From a checkpoint of a small self-supervised image encoder.
Model: 4.56M parameters, patch size [2, 2], widths [64, 128, 256].
Training: muon at rate 0.0086, 5500 steps, batches of 128.
Data: trained on drawn small creatures on textured ground, 6.9 epochs.
Rows from block 6 of a small self-supervised image encoder, named by matrix and row number. Rows with one number belong to one neuron. Each number is 50 + 12 x the weight over its row's rms, rounded and kept within 0 to 99. All counts start at 0.
Before each neuron's rows are labels from the 100 images, of 14976, where the neuron reaches its highest value: "responds to" is what is common among them. Only what is clearly more common there than usual is listed. The data: drawn small creatures on textured ground.
# fc1: MLP up (model.blocks.6.mlp.fc1.weight, 512x128), inputs 64-127
# fc2: MLP down (model.blocks.6.mlp.fc2.weight, 128x512, transposed), outputs 64-127

responds to: dragonfly
fc1.260:50 28 50 50 54 46 50 24 50 50 50 50 54 50 50 50 50 50 50 68 50 50 50 50 50 50 50 50 50 50 10 50 50 15 50 92 61 50 50 40 16 50 50 50 50 50 52 50 50 17 50 50 50 46 50 50 50 50 50 50 50 08 50 37
fc2.260:50 50 50 50 50 32 66 50 50 50 50 26 38 50 50 19 50 35 50 50 50 50 55 50 50 40 71 50 50 50 50 50 50 50 50 50 82 50 50 50 50 50 50 30 50 38 50 67 50 11 50 50 50 50 50 54 50 41 67 50 77 50 50 50

responds to: snail
fc1.394:50 50 50 50 50 50 50 50 22 50 50 50 36 31 50 50 50 50 50 50 50 85 50 50 50 50 50 68 50 50 50 33 50 99 50 50 50 50 50 50 50 43 50 50 29 50 50 50 50 50 50 50 50 50 50 50 50 50 50 50 50 39 50 64
fc2.394:50 47 50 29 50 50 50 50 50 69 50 50 50 50 31 50 68 69 31 73 50 50 75 50 74 16 73 50 40 50 24 50 50 50 77 50 50 50 35 78 50 80 43 50 50 50 50 61 50 50 50 33 43 50 50 50 50 50 50 65 50 50 39 50

responds to: starfish; white
fc1.57:50 50 50 50 50 50 66 50 36 50 50 50 28 40 72 17 72 50 58 50 73 59 30 60 37 30 50 50 45 68 32 19 50 50 36 50 50 50 50 34 50 50 50 55 32 50 84 57 50 50 50 19 50 50 50 50 50 67 50 38 50 78 50 36
fc2.57:50 50 50 50 50 50 50 50 50 50 35 50 50 50 53 67 50 50 29 76 56 39 50 50 37 50 50 50 50 50 50 21 79 50 50 59 50 35 66 84 50 50 50 78 50 19 50 50 50 73 50 82 50 50 50 50 50 50 50 50 61 50 50 50

responds to: starfish
fc1.151:50 50 50 50 50 50 50 38 50 50 28 50 50 36 50 37 30 50 69 50 50 22 63 50 50 50 50 50 81 50 50 50 50 50 81 39 50 28 50 76 50 50 50 71 50 50 50 50 50 47 34 50 50 50 29 79 50 50 50 50 50 50 42 50
fc2.151:50 50 50 50 50 50 11 50 26 19 50 50 50 50 50 50 74 50 65 50 50 50 50 50 50 61 50 50 50 50 50 50 50 50 50 29 50 50 50 41 72 50 65 79 50 50 50 50 36 77 50 50 50 50 50 30 50 50 50 50 50 50 50 66

responds to: dragonfly
fc1.287:26 50 50 65 41 50 50 50 50 50 50 50 50 50 71 37 50 50 50 50 50 50 50 50 50 22 50 50 50 46 50 50 37 68 68 55 50 50 50 42 92 50 44 50 50 50 50 50 50 34 50 50 34 50 50 46 50 50 50 71 50 50 03 50
fc2.287:50 50 50 50 50 50 50 50 50 50 50 50 82 68 50 50 50 76 50 50 50 68 47 63 50 50 50 70 50 81 67 50 50 50 67 50 50 36 40 50 36 33 76 50 35 50 50 50 46 50 08 50 20 23 50 37 50 50 50 89 50 50 50 50

responds to: starfish
fc1.109:50 50 50 50 60 50 24 29 50 50 00 50 50 24 50 58 68 34 50 50 50 50 50 63 52 50 50 50 60 50 59 50 50 50 50 63 50 64 50 38 50 50 50 20 50 85 50 50 50 50 50 62 50 50 50 50 50 74 50 50 50 50 50 50
fc2.109:50 50 53 56 16 50 50 50 06 50 28 56 58 50 50 50 94 50 50 50 50 50 50 50 50 60 50 50 66 50 43 50 44 72 50 50 50 50 55 50 50 50 50 45 50 50 32 50 63 50 50 50 50 75 50 50 50 47 92 44 50 05 50 50

responds to: starfish; white
fc1.447:50 25 50 77 50 25 47 50 50 50 76 50 50 50 50 50 50 50 50 50 50 50 50 50 50 42 50 50 50 50 26 44 27 50 00 50 50 50 50 50 50 51 50 50 63 50 50 50 50 50 50 25 50 50 77 50 50 50 77 28 50 24 50 65
fc2.447:50 60 87 50 50 42 67 50 50 50 24 55 50 69 50 50 35 42 50 50 14 27 50 51 50 42 50 50 50 50 64 50 50 50 50 50 37 50 20 85 50 78 50 50 50 29 12 50 50 50 50 55 50 50 50 28 50 50 50 50 50 50 50 59

responds to: snail
fc1.339:36 50 37 66 50 50 50 50 68 50 50 50 38 50 50 58 70 07 32 50 50 74 50 50 68 26 50 50 50 50 50 39 67 36 14 50 50 50 50 50 50 35 50 73 38 50 50 50 33 50 50 50 19 50 50 50 50 50 50 28 58 50 50 50
fc2.339:50 50 58 50 50 50 50 50 50 68 50 50 60 42 77 50 50 50 50 50 50 29 50 50 24 38 50 50 62 10 50 50 50 50 50 50 50 69 50 66 67 50 50 61 50 29 50 50 59 28 50 48 83 63 31 50 50 50 50 59 50 50 50 50

responds to: dragonfly; spider
fc1.501:41 50 37 50 50 54 50 52 50 67 50 50 50 50 27 50 79 50 82 50 27 54 50 58 50 50 67 59 62 50 34 50 50 39 50 50 20 50 50 60 50 50 71 32 50 50 50 50 50 69 50 50 47 24 27 50 31 50 84 50 50 50 50 37
fc2.501:50 31 50 50 50 50 50 50 50 28 50 50 50 50 50 85 40 50 50 50 50 50 22 50 50 50 50 08 50 50 50 50 50 50 43 50 50 50 50 50 58 50 50 75 50 35 71 50 55 50 50 72 50 50 83 50 50 50 50 50 50 50 50 50

responds to: jellyfish
fc1.49:50 50 50 50 50 50 50 73 50 50 50 50 34 50 50 19 50 50 50 22 50 50 50 50 50 50 86 85 50 50 50 39 50 50 50 11 50 81 50 50 50 50 50 50 50 50 50 23 82 50 50 50 50 50 76 50 50 50 50 28 75 50 50 34
fc2.49:50 50 35 50 50 28 69 50 50 50 50 50 36 42 50 30 28 50 50 50 50 50 50 50 45 50 50 50 50 50 67 25 50 50 41 50 61 50 69 89 24 50 77 50 50 38 50 50 50 50 36 82 50 36 50 50 56 50 26 50 74 50 50 23

responds to: dragonfly; spider
fc1.38:70 50 50 50 50 50 50 50 50 50 71 50 50 50 50 42 50 50 50 18 50 50 50 50 50 44 50 50 50 50 50 50 50 55 81 50 50 50 35 50 50 29 50 50 50 50 50 50 76 50 50 50 50 20 61 50 50 50 50 26 23 06 61 80
fc2.38:50 50 50 50 50 26 50 50 50 41 65 50 50 50 50 17 50 50 50 50 50 50 74 72 46 50 78 50 50 10 70 16 50 50 50 50 50 66 50 50 50 50 50 50 50 59 50 02 50 50 46 50 50 50 50 50 50 50 50 14 50 50 50 50

responds to: jellyfish
fc1.383:74 65 50 50 50 44 50 50 50 67 50 90 48 50 50 50 50 50 50 50 50 50 50 50 50 71 43 50 94 50 50 50 50 50 50 50 50 50 50 50 43 50 50 07 50 50 50 50 50 50 57 50 50 50 50 50 34 57 19 50 50 74 50 50
fc2.383:50 50 39 50 50 50 50 50 24 50 50 50 50 69 52 50 50 73 50 50 50 50 95 50 50 79 50 50 83 50 50 50 68 50 45 50 60 38 63 50 39 50 50 40 50 50 50 34 50 69 50 50 13 50 50 50 50 36 50 50 50 50 50 50

responds to: snail; brown
fc1.314:28 80 77 50 50 70 78 50 50 50 50 88 21 82 50 50 50 27 61 88 50 50 23 37 50 23 37 50 46 50 50 50 50 50 50 50 50 50 81 50 50 50 50 58 66 50 50 50 50 50 50 50 22 50 50 40 45 50 50 50 50 50 39 50
fc2.314:36 47 50 50 50 50 50 50 50 50 50 26 50 50 50 66 50 50 50 50 50 00 50 88 50 50 50 50 50 50 21 63 50 50 30 69 50 50 50 50 50 50 50 50 50 50 42 50 50 50 50 50 50 50 50 49 50 50 29 50 50 61 50 50

responds to: starfish; large
fc1.319:50 50 50 58 22 50 50 50 50 15 50 50 50 50 88 50 50 50 50 50 50 50 67 76 50 50 36 50 50 50 50 50 50 50 83 33 71 50 50 50 50 50 50 50 50 50 23 50 50 50 50 78 50 50 50 50 50 50 69 50 50 50 50 50
fc2.319:50 63 50 50 50 77 50 16 50 50 50 50 50 80 50 19 64 50 50 50 50 50 50 50 50 50 50 50 50 50 37 50 50 50 50 28 50 50 50 74 50 50 50 50 50 35 50 38 37 50 50 50 50 36 50 50 50 50 50 72 50 29 50 50

responds to: dragonfly
fc1.373:50 50 50 34 22 96 50 50 50 61 46 50 57 50 29 11 69 50 50 28 50 50 50 50 50 50 68 50 60 50 50 50 50 50 50 50 33 50 53 99 31 50 50 50 48 50 50 50 32 76 50 50 50 32 50 50 50 50 50 50 50 50 50 31
fc2.373:50 50 50 50 50 50 50 50 50 50 50 50 64 50 50 99 50 25 50 50 50 50 50 50 50 50 50 24 77 50 50 50 13 50 50 19 50 40 50 35 88 50 81 44 50 50 46 50 50 30 50 50 53 50 50 50 50 15 50 68 20 50 50 50

responds to: dragonfly
fc1.162:50 50 50 36 19 50 50 50 64 74 37 50 50 50 50 50 50 50 50 12 50 50 50 50 50 50 50 50 18 86 65 50 50 50 77 50 50 41 05 50 50 50 50 50 50 44 50 50 50 50 50 50 50 50 50 50 29 50 50 50 50 50 50 50
fc2.162:49 50 50 44 50 50 55 50 50 72 50 50 50 50 50 92 50 50 43 50 50 50 50 50 50 50 55 50 50 77 64 50 50 50 59 50 50 50 50 50 50 50 87 50 50 50 50 50 50 80 13 50 50 50 58 50 50 50 91 50 50 50 50 50

responds to: snail
fc1.108:50 50 50 89 04 50 50 50 19 50 50 39 57 50 33 50 50 50 50 50 59 50 50 35 50 50 50 50 50 10 18 50 50 50 50 50 50 50 50 50 50 50 72 50 50 50 50 09 68 50 72 50 50 50 38 54 50 50 70 50 50 50 50 50
fc2.108:50 50 67 50 50 50 68 76 51 50 36 50 50 03 50 50 50 73 67 50 50 50 70 32 50 50 50 50 50 50 39 50 50 23 50 24 50 50 50 38 86 45 50 50 50 44 50 50 50 50 58 50 50 50 50 50 50 50 50 50 50 50 50 50

responds to: jellyfish
fc1.13:50 50 50 61 50 50 87 36 59 81 50 50 50 50 50 50 50 47 68 50 50 26 50 50 28 50 48 50 50 65 50 50 50 50 18 67 65 50 50 50 50 72 71 50 50 50 37 50 60 50 50 50 42 33 43 17 50 50 50 06 66 50 50 50
fc2.13:50 50 22 25 68 50 50 35 16 50 18 22 50 50 50 50 50 50 50 50 50 50 50 50 50 28 50 50 50 54 50 50 50 50 34 50 53 99 50 50 39 50 62 50 50 50 33 50 50 50 50 50 50 50 77 66 89 50 61 35 81 23 50 50

responds to: snail
fc1.306:50 50 50 50 50 50 50 50 50 09 75 50 50 58 50 50 58 09 50 33 50 50 50 36 50 50 50 50 50 50 26 50 70 50 50 50 73 50 50 50 50 50 50 56 50 50 50 50 50 69 50 50 67 50 50 50 72 50 72 50 50 50 50 50
fc2.306:50 50 50 50 50 34 50 50 55 50 50 50 55 50 74 50 66 50 50 50 50 50 50 57 50 50 51 50 74 50 82 50 50 50 50 49 26 11 50 50 66 50 50 50 50 50 02 50 63 79 50 20 75 50 50 50 50 50 50 50 40 50 50 50

responds to: dragonfly
fc1.266:50 50 94 50 65 28 50 82 50 50 50 57 50 50 50 63 33 50 50 50 36 50 50 50 50 50 50 50 45 50 50 50 61 50 40 50 50 21 50 50 65 30 50 39 50 50 50 50 50 50 50 50 20 48 22 50 50 38 50 50 50 13 50 75
fc2.266:50 61 77 61 50 50 50 50 50 33 23 50 64 50 50 27 50 50 50 50 50 50 50 76 50 50 43 50 62 15 50 50 50 50 50 48 75 60 50 50 78 50 66 69 50 50 50 50 50 08 50 15 22 35 50 50 50 50 50 63 50 50 50 53

responds to: starfish
fc1.154:35 50 50 50 50 50 50 17 50 50 50 50 50 50 50 20 50 50 50 50 50 50 50 50 50 27 50 50 50 50 50 69 50 50 50 50 50 50 59 50 50 50 50 81 50 50 09 50 50 50 29 50 74 50 50 50 64 50 50 50 76 27 50 50
fc2.154:50 50 85 50 50 50 50 41 50 50 50 74 50 50 50 99 50 50 50 50 50 37 73 50 50 64 50 50 50 50 73 50 50 31 45 50 68 50 50 57 50 50 50 50 51 50 50 50 50 50 50 50 50 50 56 18 50 50 50 50 43 50 20 43

responds to: jellyfish
fc1.104:50 50 46 26 50 50 50 60 50 50 80 50 79 50 50 28 50 50 50 50 50 38 50 50 45 50 50 39 26 38 50 50 50 81 50 70 50 50 31 50 50 50 75 74 50 50 50 50 50 68 20 79 75 50 50 50 50 80 50 27 50 50 75 50
fc2.104:57 50 50 50 40 29 50 38 50 50 50 50 50 65 50 30 50 50 30 50 50 50 50 50 70 76 16 50 50 50 35 50 73 23 50 40 41 50 50 74 50 27 50 50 50 50 50 36 55 50 50 50 53 50 26 36 75 50 50 55 50 50 50 50